python train.py --train_examples=50862 --crop_scale_min=0.2 --lr=0.0013 --beta2=0.999 --grad_clip=5.0 --steps=16400
Rows from block 6 of a small self-supervised image encoder, named by matrix and row number. Rows with one number belong to one neuron. Each number is 500 + 40 x the weight over its row's rms, rounded and kept within 0 to 999. All counts start at 0. Numbers have three digits each. After the name is the row's rms in percent of the matrix's.
After each neuron's rows are labels from the 100 images, of 14848, where the neuron reaches its highest value: "top examples" is what is common among them. Only what is clearly more common there than usual is listed. The data: abstract colour fields from 500 small random pattern networks. In brackets: how many of the 100.
# fc1: MLP up (model.blocks.6.mlp.fc1.weight, 768x192), inputs 96-191
# fc2: MLP down (model.blocks.6.mlp.fc2.weight, 192x768, transposed), outputs 96-191

fc1.692 093:532468530564435457509518475527520510470537482493532472447493485479466517518506491496535492562474501495505424459516482475470448553470498502486445540475495459480470543493443482513537505571487461538479532472478486486511495551562519374517544493417533525500524528603579444425512489482576516438
fc2.692 067:461473475523538488482524477485519482516503476465497549459488530576521517459554544401467521585553453498534497561500480468481500506463443500511551572445523506477526540568449482446566464519466480434572515471464503568494495523491458490452480488480477486558573463511521438498518559502458529528
top examples: mostly red (56); smooth (49)

fc1.512 104:482475434502464532491456520482518566533506482468420498483516481482530504487511518564428524471518526422485470516495471467502488461482479531538554511499487463505508559544415470554552496509526447504488433542421478506606518472515494482576457462485485454519508506561497477452458502525505559445
fc2.512 081:517561540535425504509475522510505570510488544398438438508494439519563489528489473486455534466492474467480511528480500464546495531480493545484511468462489522527526467459448491503518532469483499418484431497507558435507507554539478575468527427500478533526449522539554548486490542553485524426
top examples: mostly blue (43); dark (40); mostly green (31)

fc1.230 108:528492490594499524524571486534535512483458459564577497478512503474517435469531452500499502514490487502535463470491567490518471536410429484513456558498458533446513508514474451415545471504513451448489510425491428549491494620535464429497440496517511480577511554543527426559511507486563518427
fc2.230 120:545509503495579495566454448476526517562519508519525503498488475520439497601487520497504509484600523460485446469486408526438478413520576487495532513555506458528482537487517509508517530501479469507529547475455485531536470479538565512508559543514522491551534536480486507484538421492517543511
top examples: fine detail (35)

fc1.231 107:546523491530472466466509461576504485493525498474485555525538457470456454486461531519529538510500533499439488487490488460563479574425482514540464549459522473463484495488534492543499437500497416518486486492416489507581538557503468407503498496513533567576528572586525426446502507524577525489
fc2.231 088:510471486525447554468607522507582533531492496503532521373496507491439472553562499479501469513517444487536494380497525399451553448557488437506445498451503459507568476559502472522454477490497498482528478532541455557480505458484406504500506513447444494489481434485479513560514448480482462504
top examples: mostly red (76)

fc1.361 115:457464448524523505485477467542550545561461543508486497563495471494489479512475507524473505524539481471510454554509512487537474485509432456524572530510483457469466556528474452506509474475477422538470451590409492513522480472570479455496447400539521494536495548549456465457474522498525520446
fc2.361 160:445507465536417470443481556557591567477473482411471460524536479472504439433452481514477476499464506538495495493555528419474531500462454463463505460481470494501519456488493437536497529516538450560472492590433449533527522480451399425488468444552448475460513495558485520404443523535519512463
top examples: fine detail (58)

fc1.39 096:520503522542440415502508530515506455502487535473546566454505494530501595533601449481494511507427490505506514523501518543500421506481551559473490471433512461481439603584452476477572480579537520494545585468510551445474539496499467507421524509472534539527501493515507519467527476491485531447
fc2.39 125:476461518509503476418515479547492524447524525496431441482484493465527423546457503453513487535501459525455526462487574495534484580523495510535441537544559492469487532524532465464488463401486431514454455539491499494612489514565524385544433459511513485560545495520492521465464552520608490448
top examples: fine detail (36)

fc1.116 109:523469431500503515553432539551492527463492508512467507568480444510518483540523431534444504505523562510490487549497491481569476459486463508501547531505477515405440632501393473481551468529517449515465513504469430548491507544575472506474481479555527515538507506564540420451495500538504531467
fc2.116 135:543538451502415499499411516506437473547540481518514519420487460428486475445516446544488457522500469514445505519501545461530502461444438533532595507511530548448505484444434513586451500429507491504509517489556555529483491516413567550572489559525556493513540509541483545519559587504513539598
top examples: mostly blue (51)

fc1.464 096:486554478562458520522475498501544551518477447500479530475523463518491448453525519528513539478477510435489563536506517562486530434436488611514424477577516519474532480544479415440500504490459502489453433493487521580538421575492450512513421476537465434518502545572543465532484483490559565483
fc2.464 095:493422495491619453493455391514516494542437482529585520460426575510539500467519522445430453510489491515549476512431545514543450543556423457435591570499476504491516504467519451565590534542509501497577525474497483469474535433470537518535444494464545520514502512524479498523516502447502473455
top examples: smooth (35)

fc1.401 108:488467512571557483475518506498502477384515549484535462439518467442508512491561446414486523492467470479465504448522441478490456568470513529470507519503471514491454535516481467460507526471514445567520547450508529472596553513493504525474447509482501546506529469518606508513474477500501465491
fc2.401 095:514453444453591467471438499452492493529463550551464537460396524554485482550433465497441490470475438513515544511409571460510511507492434432512435490580513475488511476510526473454467530449504515541404490524454482553495471543574516487525482475465499499527474523490420440522497457535483441459
top examples: dark (50)

fc1.112 105:466404453553483529516457486499530514545477561575528468424462537514541533482492476471489498490514501505556482508487515458482480496544472427471491503508456486454517544581453421454518498497494459544485525511495459561483481540543505491491509459423487486530534493515531507529482464610456484424
fc2.112 112:510524543502549502535489543526445474469494479545539480523466470478529464529406542462546473576487497514496515457509427476453527555475470415529422497439567495520553466509470543490480487525456474470527471484504568518460551448418494592524586536543458526547504453546524549471490462510502527514
top examples: fine detail (36); mostly green (31)

fc1.267 092:468456547502452568555510496482497489544468500519559537429480517397436530514508499489518483544469538483437489527506540528466454491437477575506500574499541490444504514530437551468517429508460465515525464527506444497544517544500525483452497485505500506606581525678533500559493469434520564479
fc2.267 070:600500492432464494474493521500506514471544533458407470532520458498510479477495505557458555480449522562428522529522587523547515446516538515530429472475514464488459471527473486501482479507569541529405462516507517467519489520512555556456493493398444529441447499473499568462456554517480453565
top examples: mostly red (67); smooth (38)

fc1.552 081:554453533500515474491520462506512440491463528434549550536500579585427550534590516474539500528424492518492493499618532574404389503469548553549557511465525484491398561574500517481551420483537522457472544478553456506505546467541535493509496515529504508485532527553413554480496486493496473505
fc2.552 091:493444481488558491485478506542465562534481480574539486458506541492571463411419532482442446478543514519514513434457510512544562505545519495487492473425475481541563448500525453486498511564445560455518407566553512486464471470510432458460487489460470479486493505488509498579500534479477511422
top examples: mostly green (60); smooth (58)

fc1.192 095:479450492495490545418537474526483535499512559543457537464528515490430487478476491543484498540523445509451454542457501543512408530530500485524408538474461493510448509482516506571539437555448450542447483525447533471570469487507502492521432500471555538513556581555530459514483541465584480456
fc2.192 112:495500487604470475542490542526571470492461478522553546432481501486439508580490512575453479584512497486538477440613508498514501457394499454496560452509475554489516484579459526463532540497529492504514484503480455519462553509523449589494569498501472498450471472454528452493568453461472518546
top examples: mostly red (45); smooth (42)

fc1.226 103:528487529499526482513549499495564467529467516519584493471514562511463474504508517509540480553436444526539489475526581518598482518490486560518442562519542450425416574550521486443596501487557446463527531430483519544525517485509481461446501405504504508523461571539530455523527516531516550405
fc2.226 117:518522493505570447545457490475472528544466494481512520521458509560490488444418540495487473488514530474511534535497504528596488428516498513463553469609485498501534523547577411455489527442487433535427484485506506485544477533518567455531481454540503460508431462474621487565513485545488485473
top examples: bright (70)

fc1.422 102:443435488550484456509439498517507510528517524471485436443433559467529492534521523414455463505504412506532484528500498504499526538492458560477526524518556528490509510513522383452539499518497501452541481546473512512506503508523490499513536383504529436553511497530519514424465551530471519476
fc2.422 117:522516547477473579518526527541542502528532450526485590474568431515398476495469589578576515505467535483434511468532461507478502468453545450502455429465556506490507462445528536450383500487494495564422482534478525520520454517475528566499504489517454544515472511538537536537561492447525550525
top examples: mostly green (84); smooth (35)

fc1.631 095:463492473520440498517441491504567503413547568490463526517544450478482499525520521522462514511535575527454465474520463457567449473461500538548508482479474511484429536508532471437482555467553464564474495540421482484497458494543504483491550456436499550514473524592533477512444518505508584487
fc2.631 105:562465517482549436477503448503481479478509494546493507506497448456555521452480508428474446428504485513503493517453476482569520467507506514446541498486544482541537504481508513529537476440452501509533478548571543477487455508459582442468508553447541456514557459496490570494545532481489503538
top examples: dark (38); mostly blue (36)

fc1.194 103:449522501602519475539455535523578445537541489496505444514485490478532478502536520432549466552509461516538510522542506577457498575409430528517533541507526559426543531529511382488508510508471402495518579497504491529530522533556552412501505403544513501561492477558532487495530542528508556485
fc2.194 122:384477516541463481498477458533510498558459441443550575464469510509493518465467547493496488509488495473449534610488594499537436427442487577518529525523546529442502541510471459495519538476514495465456498468461496533523480497490480499426468428529585512537491513557546463539482542483515519487
top examples: fine detail (34); bright (27)

fc1.515 083:486524465492538499479544468525477534553529490483498492534547452462489507500480513498521535548529492455475422468489477523481404577472449556489533528518504508443491576498511464556526488524478402574468494493443499415541504498546481429514485479482477491609481549485534471488513507447583580514
fc2.515 075:478438542531465520468514550472476572436452513500515530456499481496491499505489504473491505472509446498501475508402509427483504508473456520559456539489418507550469511465495497508497486490464459451473503465514452521534573510478452523435503456518522515540528585509476501570501445507548488505
top examples: mostly red (53); smooth (43)

fc1.486 101:391475494526493471527441443503494487491472525469479518402492436477490453509531464554467466491491488491452528444542508493456471454451498550515504480577555537486492495572449490393510448417475486571475411543469438512540494532472467489509420486469497475536548488544590503509497501450549510459
fc2.486 097:537475494417498478473505506414520442410566576521424483582490568536440593483568446458499420541460442498478484472536500513471440478538498494534511520455446533480519536544518508566588442508501535472576508565453476470497478519486540477493483528483510423490572477508461544497519476447520490544
top examples: dark (86); smooth (48)

fc1.455 096:490408424530440517511488540474539498547481552570469478514488572508516468529537495538487526476507463532532504510502503488510495477512454495459556560520461457478473553528466452517527487449527424539444443524458389508505458543561442546532422430429509480495497492516482459523434523545522504437
fc2.455 118:523486515491535505514527511499532569548558447529514519556450492457562530479518534501469476405521582487458479522445478518495522505500509470510526520449479516524545484438540538491501477513495532498531502522556581465411474457421568555517536524483543552574550481532505588513520480526427489543
top examples: fine detail (65); mostly blue (45)

fc1.343 100:548467512498443488538533480567571482409582522493469522452504500485547428483472572488494506493470454522511498519544518510562472463461499511555446502465500502487451589557550430495570493537549434471476497444526479495524505602553470431433529482459502535506537480539551476503508532540535494464
fc2.343 091:535490395546444532526495553548480507495480527463515530494515471522559539443524509502487541535496458531559482499490527536504493521562508488415498535454492454454485523496519476558451519560497487627459545460458453510472468472536451497602469512509501485516387467491481470510516530512456534494
top examples: mostly blue (68); dark (25)

fc1.278 084:493479529541501478444514485529547521453499540491487528520499468482492501513552459470469496517484476470488414592484447526525353560468490527488404608504462523460427605529450463554575515540527470508472514482394438448566515484552471461527489443468526528585500579564563468467450454498518502479
fc2.278 067:528491535540450571463491523481513434505465483496494532444482497438470524464468516468472471540451499433541459522519544476453504537490464540389509511483486481476555530509508475503542500455501478535561533492557501507477488552524455572451486461442523541528560436579507507525530514521474584476
top examples: bright (63); mostly red (54)

fc1.60 114:518537500493490524472493528535440480454441508479490484516494481531515428517443500481533501513469534491545452546472447524642486536460474516523381527507484446441472540490494480479554514538528431444535507502430507478534558493526491486450544471545531520575495541528573486404508500566499553499
fc2.60 122:494516496441459504525508473503526516449528534500376463535490498483531496424485524521496481443460509527487556520484564536516510500596573547436546464432516502529526465508547467527491502501539568500514504579528542489516414510512539472490407483469424453460464530509435558540459527552526505488
top examples: bright (66); mostly red (43)

fc1.85 103:463496582474544507493475501571478517557442481500527466467518519507497457499482459479515509495455537520503542524461603538494470511542524515495490558447517415477388545473482558438494479432515490484474510505481537523504512479496471488501456467514569572530454652487515534528491456445537527428
fc2.85 148:504503491563526460571447466446591508510531494476476512523523522510450546535416512484508491539500519499483470394616470449557488478459537473483519459535510496464528505524535468444459534516506454479499542487473482504511489538521575516504555481571492460506506477536549496445524427492537542456
top examples: mostly red (33)

fc1.215 109:556456480611428539507488510472503533436454559534562526418512464448482539517516494492469513470527530425490479488500424469484475523489393569466568489460422509535461508484481517584507473571456508564475505506518527473542531527496484465523475495448520512511556469535482472456489479491503463538
fc2.215 098:551493499466532481436523490465501448511459460508468497534516485550496494521519439538519485482485524497510514478475546523492504506503514495516452535581489490493508447467451556485456544473512531507480470485516460526444482482524537479541502532523492482489444533482440450592563483476500474474
top examples: dark (43)

fc1.67 088:494544496575442394511432479495546438444456544476495502466506487514531532610526443509463479547450478510505519493536521491570490516504483568454537469509513478458464610584501508463532485533521457490491524463462478495510532511494509450457536434519531522519512470531592516486491470498467536434
fc2.67 097:531490484501481521527586529546465553514569541552437456484455480505510484537505481539512487512543430489470568435472539438414496528522490474506497514533441487432495545498493462565489453501490487496465442494494498569536444482410545426611485495463540486543516510497432505444516470503524478498
top examples: mostly blue (41); fine detail (34)

fc1.689 085:538450536578450519505522539471502474438515522563462545409494483480484462553467482507475525494526533444467469439520437492570545436416467492441477470520454523481478563549474489539474521453505503506502465523535470483491528645483510519488487527461499534475539447565580467459489498489496508409
fc2.689 096:521547549516519468542412552483448489458559527488437452578538440458523589496516479506488507484460510515448532487480417492472475549491537550491503455524435420513466528447403510558534503407475525538507504588570527442509508505460487464512476499428497564499495534505422518427484437459512480487
top examples: mostly blue (36); dark (26)

fc1.576 105:456419531538497536479512522507489522485531486529497492430513481448491505487502495477436447525538479450488482445523498457436450511483499532514498516555506541468508496514537437535472512459455410602489508525440503489579461544497537520528454474464514461567545485559475515544546492467553527539
fc2.576 105:567495527455488525486552567486503450495499461451463582508447508488432591567504441502497425568473454440419447449493501435493475508461542531533568462527509533461493541524513519491519519496482487477519544516521454417525520489520530489470523521476502535504524485484433494505534550528536536523
top examples: dark (69); mostly green (43); smooth (33)

fc1.411 115:497512482525508576539543531476527481508458505558526460461529488505426457446544466532523511525469464500542469448528492552508479535532516533456496500538442475481500558553527442509521475517500457532440522424480463518536474523538459483487448458457492521499509516530499471606493473466530541411
fc2.411 117:426527520481487453442452471546519511467527510464468523498537506494472535467529497513416455452510508569500555490381544406559489487513481487504509552498475510517500494458538519503515546426547545543542475588463552478462496469481458467447514479477494485547529493509441561527510480531525487485
top examples: mostly blue (32); bright (26)

fc1.214 116:503460503489531546457456528524504474510533523593517520540474514502434474565504443493464533558539481527508429456484478515500467495430468455544493548496441477417476498503471497478530508463496471515475490520428514484480479495602455435519524473517522546578486537595445471519534470491542557504
fc2.214 137:521418451452451412503496465520536519422499511439503479487506458453530455461451512510439521524458463551502492491543583493539537521481448461502471481446537493501491476516612462535515513491526468572482494526463493539514501453486488469414407414447470477414476503510510541536466491544514501521
top examples: mostly red (78); bright (55)

fc1.491 114:466477476546509442473446487470573489494527514467464482523483481486523476531487458444477508577534473429542451479497438473492447641506466468524529528505471526488520536546580464553527560471478420538530575481417491474517428461529463452499489458458492522532483471561477494451533442580478531466
fc2.491 112:482452502455488500516536432465452468507534454504523537461480527501542444463519541459514491453479494527520493534509582486542558455522464529462486590479536514440504481515506524491489492524444531488502481499514424548490545535547550487397455501526491448501530512474571498516564558565480455519
top examples: mostly red (36)

fc1.66 090:551481521503499481552544489495511467518515455447464549527487521492463480493450511570522526609489512481450416523580459470541430534467507478587537517455480463458443542538511509540503430503521432511469495448483430518507531496560518438503497476501580488486484546567476437495493561442540460500
fc2.66 099:361445535467450519485552534493488552504480481462462477471481559472530567499558493403414454515523483560530501477474554484440515483472528575507429493430573523499552502536495474443488465450461532491555516557571477509426555492485435536398558465462488523517513462487554539570502504524484536499
top examples: mostly blue (41); smooth (30)

fc1.7 102:534457464543461573476516539451501563521507480556473458529556506525465505437507460554497546466511468492511426430524540456492474516548514489485465515503390529493532498509411531560497472536493488498506488497517438496596529544546498503532428529424538450496573530476492484474452491482558477509
fc2.7 081:578576551539512454518565511572482493533447450392529519476460447476510494530519470476462481584500499519469529573523573500456441543453471565528499479513529546482457548494430466522534494464552463548525619416498518517504515514545514433521524491576500546505470499515455528445573489507551496512
top examples: mostly blue (63)

fc1.558 104:441444466534511481439507428531540522438464556466519508499452502472527519596523529473483488499534430546446505447470513450475490507464438473531485552520540522493462533506521496466499479489499448499498439541443451506559521485513457470482445490501539502552534547517479475477440496480566499483
fc2.558 084:517450471485502454545458486466452523495457469516507494472528560603472518456485454543438534496502487485506487475497513537510466462590601472519527465414427481525508489554468474549486444601492514443466481516548454502515524510512536540505492519510432390458488486488517539522484422465520454499
top examples: mostly blue (42); dark (39)

fc1.105 105:548466545596524521486511495501502474482525516490550521447499455413471507470491471510534541502459515455481463426557440431480472547419453490571484481466487545488477523523485451520468492477479476515441502475470458436620510530492548457492460467475510518528510494523589449508497465471569486511
fc2.105 108:551502425454569495514422537469452461491518478558442469487396492531572448465460518501472472488445440527508524524411475514516530576450424435466460525517519519498530478500530465533505528523521528517461473453544567522498472520565560479550462489494476493514489517539465442463495557573404411503
top examples: dark (78)

fc1.715 101:520425499549547497513435544517457514443500528518518528531481486520504516511499420535481539526522508517523486441547434488544470529524501469490531539461392522453397521556506501567571529455518427506467518478518475470522538470485492502549498531462518554551503497465498523417516405514472457433
fc2.715 086:463477507457513473434408420523506513496550523461455512436476506500534414495467499462488512466558426547501542511444560458517533440471463487486503540520635507477506491506565465418420523513443519515490467482510496535529474538484563474462481462542506433552523500468514515567508550529504487478
top examples: mostly blue (45)

fc1.738 085:533471520543479484586546436526491537479503498454478526577459522523519557512533495489512416518454494523454527556598552517479409463501491568486546521506534497476437601640496459541510446513531466479525525493480435545536572503465504526515508472538524437511538500488503493454510484543508510510
fc2.738 089:538490513529563461478508472540507512442471514529486448529580510466530406421433560514427474494494531498525523441543513491542528536526531510475487432523445500529504533515531447493586519528539465463527416511518536475521452507519410443494469430443475512484502486547543469511498554486494504416
top examples: mostly green (62); smooth (36)

fc1.582 103:455462481580497523447515496497523501497570502519459454437460475442489493521515489484495448498539486422508401447508471490471499536477464486553474552515469544455547535511528421515480505470487430512539518540413481455550484496522510462533454449432546455575541487565491482458509490527524552512
fc2.582 114:583514493489491475483536575468549482435461513434460561488475523495476606599468451513511467548493451465482481466466475420502466509470573575478576456544472460468489543493432470471557511498494492469538506539512501440554540479509502480501554526497516523510488478490407523432482566509506550442
top examples: dark (41)

fc1.713 111:474470461540533444476426589467514460408600551486454461478488513460519514577463531453482512531562423509542443464544426515576521512471501523517507516526482528449509513553574402535560529467501442519530511511397512489497495536538541527499514406471504493512478486506579523448460502530473514440
fc2.713 126:474435603456525549495621443527490521543519401588549524463470539504472545499512534518494509418424472512468528501471600489495418506548504465500457517495518489518490515481560519511447477500508486458395493447525448494533517464439544530501440559453557499483553552440442568512540450463513426518
top examples: bright (27)

fc1.763 102:530442535616502447547504493488491466461454500473557511488550464481496481556462498487496530523423554436440505476590451517517458493487480526532550476465502530494461529600466423474478502500500468491515454465524433507533560533522482466514479512491481498520461501519555465494540499531529440460
fc2.763 105:583509511500529528534515524588451507458485419511556489513564467503557442411415536525540530438513494528434495523492410479438510483483475484507482517484539502571464482491501509524472512552508466484483430438529487555546463500463475475526452531498462444508511565523522522488465568493488444519
top examples: mostly blue (62); smooth (49); dark (39)

fc1.686 096:471469503631461533497499427496516504470489492492518459456443473422567482501516502467493495513524463442527441427467540466484495583517487484494520527547500470512481507495519436525519510592451466438537559498467486492549532548510509388465441480472514493530523490532509506464484550501504539438
fc2.686 084:521511486448498456404471494561521496521474499417513578431565539460496466473399586525437493587496468559496522523489582514517487520468482548478478531560508557419506497543444485463471461499513472532528443548473511520518475491512440461435517496523506475525546468525516472469511543499528573445
top examples: fine detail (47)

fc1.117 106:403457518469496505515534511524503591529474506486499458517544556520436520477506556527486538494529464572478529478519596461439454467566537512534466528504473445519430513519501521460504417486515529510447458502552445551605499516516486488489401459505483465483494627482459522551466461450579437421
fc2.117 145:570516526544523478548404476504535449538484522561514526444426471459454484477472445489496411553503452403530517435462464548531470519479513516487602453537500541444540463473495499572539511449483492483521542508471581458491477547486548486509546525510564515503528496533517478485577537441476548514
top examples: mostly blue (76); smooth (54)

fc1.159 100:519488522565444494512513489528498536514461492429478551538536451504474516565463484510556499541527495469438474517490458479485426513501514482604485488503506478542421555516513481511484470469498429381491534453489492539503469475462500439557526464536533506555538565503477508446472434489575485451
fc2.159 109:495552501439490431425503503493470477496501497502479485484516499483488542514491547459459525516453478520476467549510546525470544527476523531477470470442530434514486498478510494452496412520512539502536561463511517466457501506542436498436540513454479553480446414447473537469475634479470544511
top examples: mostly red (36)

fc1.367 104:509447525479545450489493503510570493477502538490537537501440574529502560551546560450511510531454421533496494494520534566564473532461445496481511587479532497446452560578495500439555463451547503479524526499545473546506535556587537521479495484552549491488538520463472453523532488542500491468
fc2.367 113:551495485488524483468485431505592527458515510487425499474515488425471467536466421552472502498501529493542494397494529439556481558524503443532531467512542504525477496501506487470487563462527504448544460512378552462542433456460452470479472470381442504477526538444462470466504505489530464422
top examples: smooth (58); mostly green (58); bright (38)

fc1.707 120:557509517563565474548493420521526489464412499466550483578547481509503475535466463451589551505452539460553482474546439535532495563488476444479521474508486480516496516545490466509525517457514435411550570411486434566537562500482481471493469465502507545488473504508524497435526398535513482416
fc2.707 132:589500456476458530497543507601437482463470462593474537392437468491569432444496526523515434500508492560515462519430541546530482422517458500448549543481567524446510494467454489550516493506460499526480493530526540504494436474497556496543488595454525492499514499522481525460510538513440516541
top examples: mostly blue (62); smooth (52); bright (36)

fc1.1 086:442451510533490515525407545572509547472518557547521479487419540477499512499503478494501533509519479532489489497472482494548499483435428475473510510490475472476464530504502417486538494482519488521436508522467559510556492534547481447508445491502553477579563501519499426448435438556474497414
fc2.1 101:503567519441537481524474509420494500462488543468466442533507442492494530431522512490505445482520526508473549569485513583476512435529572523479460471527472443517490495456511544515548583513531559549444562566492551496466458497501528533443555500525494492512454510514562554541399512575450525523
top examples: fine detail (35)

fc1.183 108:508495507492471548525464515561529517464500519532492530445501486486388461540514484552555495542498532506429533505498441513430438533455511566503487558505493492400504542503416502508511494501454484545432498500452496540524542565536466433508465459469549546539501555611551394496473499440539497450
fc2.183 099:592505509520419511495524550539568498470530548449394484525489468471484419527491630494504477506469524556479442509513517480537531505485479487542483540502499512466528504440511550526494548544506467489557404493441583448514500498574443539481521465432467510519508514541512551476516562487493522557
top examples: mostly red (73); smooth (44)

fc1.494 111:471415482485478525493497485498503541513518512555467493465470511499497534506501530540531426485527531517447526412495483503495466458443476559562471539535481503417452547528514489502454440512513443515438443544506484483563512524528533435451482489451564458520562555558537484538500568440575529475
fc2.494 113:484494503458488447491516534567569557499513546484556427466443541488579481566505537445474496502545443561560567541466525533470564475517421514505488537474538504521521474510559487499521465500515544526550513483539540516467518407504545497440478470571525469488467520451506565530538497554422423556
top examples: smooth (47); mostly green (33)

fc1.373 107:498457534528531493518490525563532475426576557525449513431507459445485444515490534504475486511506489498512466477455510490576493494474513516491462542482516522474445532501598510443525515553548483586518572493463523506479486577549512497455516432470496513503479526598622519557537532550545544480
fc2.373 116:532472471466508490440440431441500495473490541553503492527498529464502482443412518496558498513512496505528581470610594511508475533519480454498436540566520560501493487639606459496519486438511462542455482437523525529514442508497452519557407501494528435514511472474530460520506558514498463477
top examples: mostly blue (52)

fc1.313 100:462475483531454534522525471504520537392514508458475453464542447503466450513477538558597579466502479488497541469572422480502502495504459458567487470494472512499481479515469474499457490516518451509445494498468465536601481508514503534560440443483444436485517543497538457497427470529614470440
fc2.313 110:594536472468525452527451461484455491552460520510469500471411477444490487486498416497417446495478489517514551483402534574584511524508498495502472499488559495450514469475488542512539446419517567419523478441550583533427472495474519467479516500470542526493519470491559513495604549510442527547
top examples: mostly blue (74); dark (29)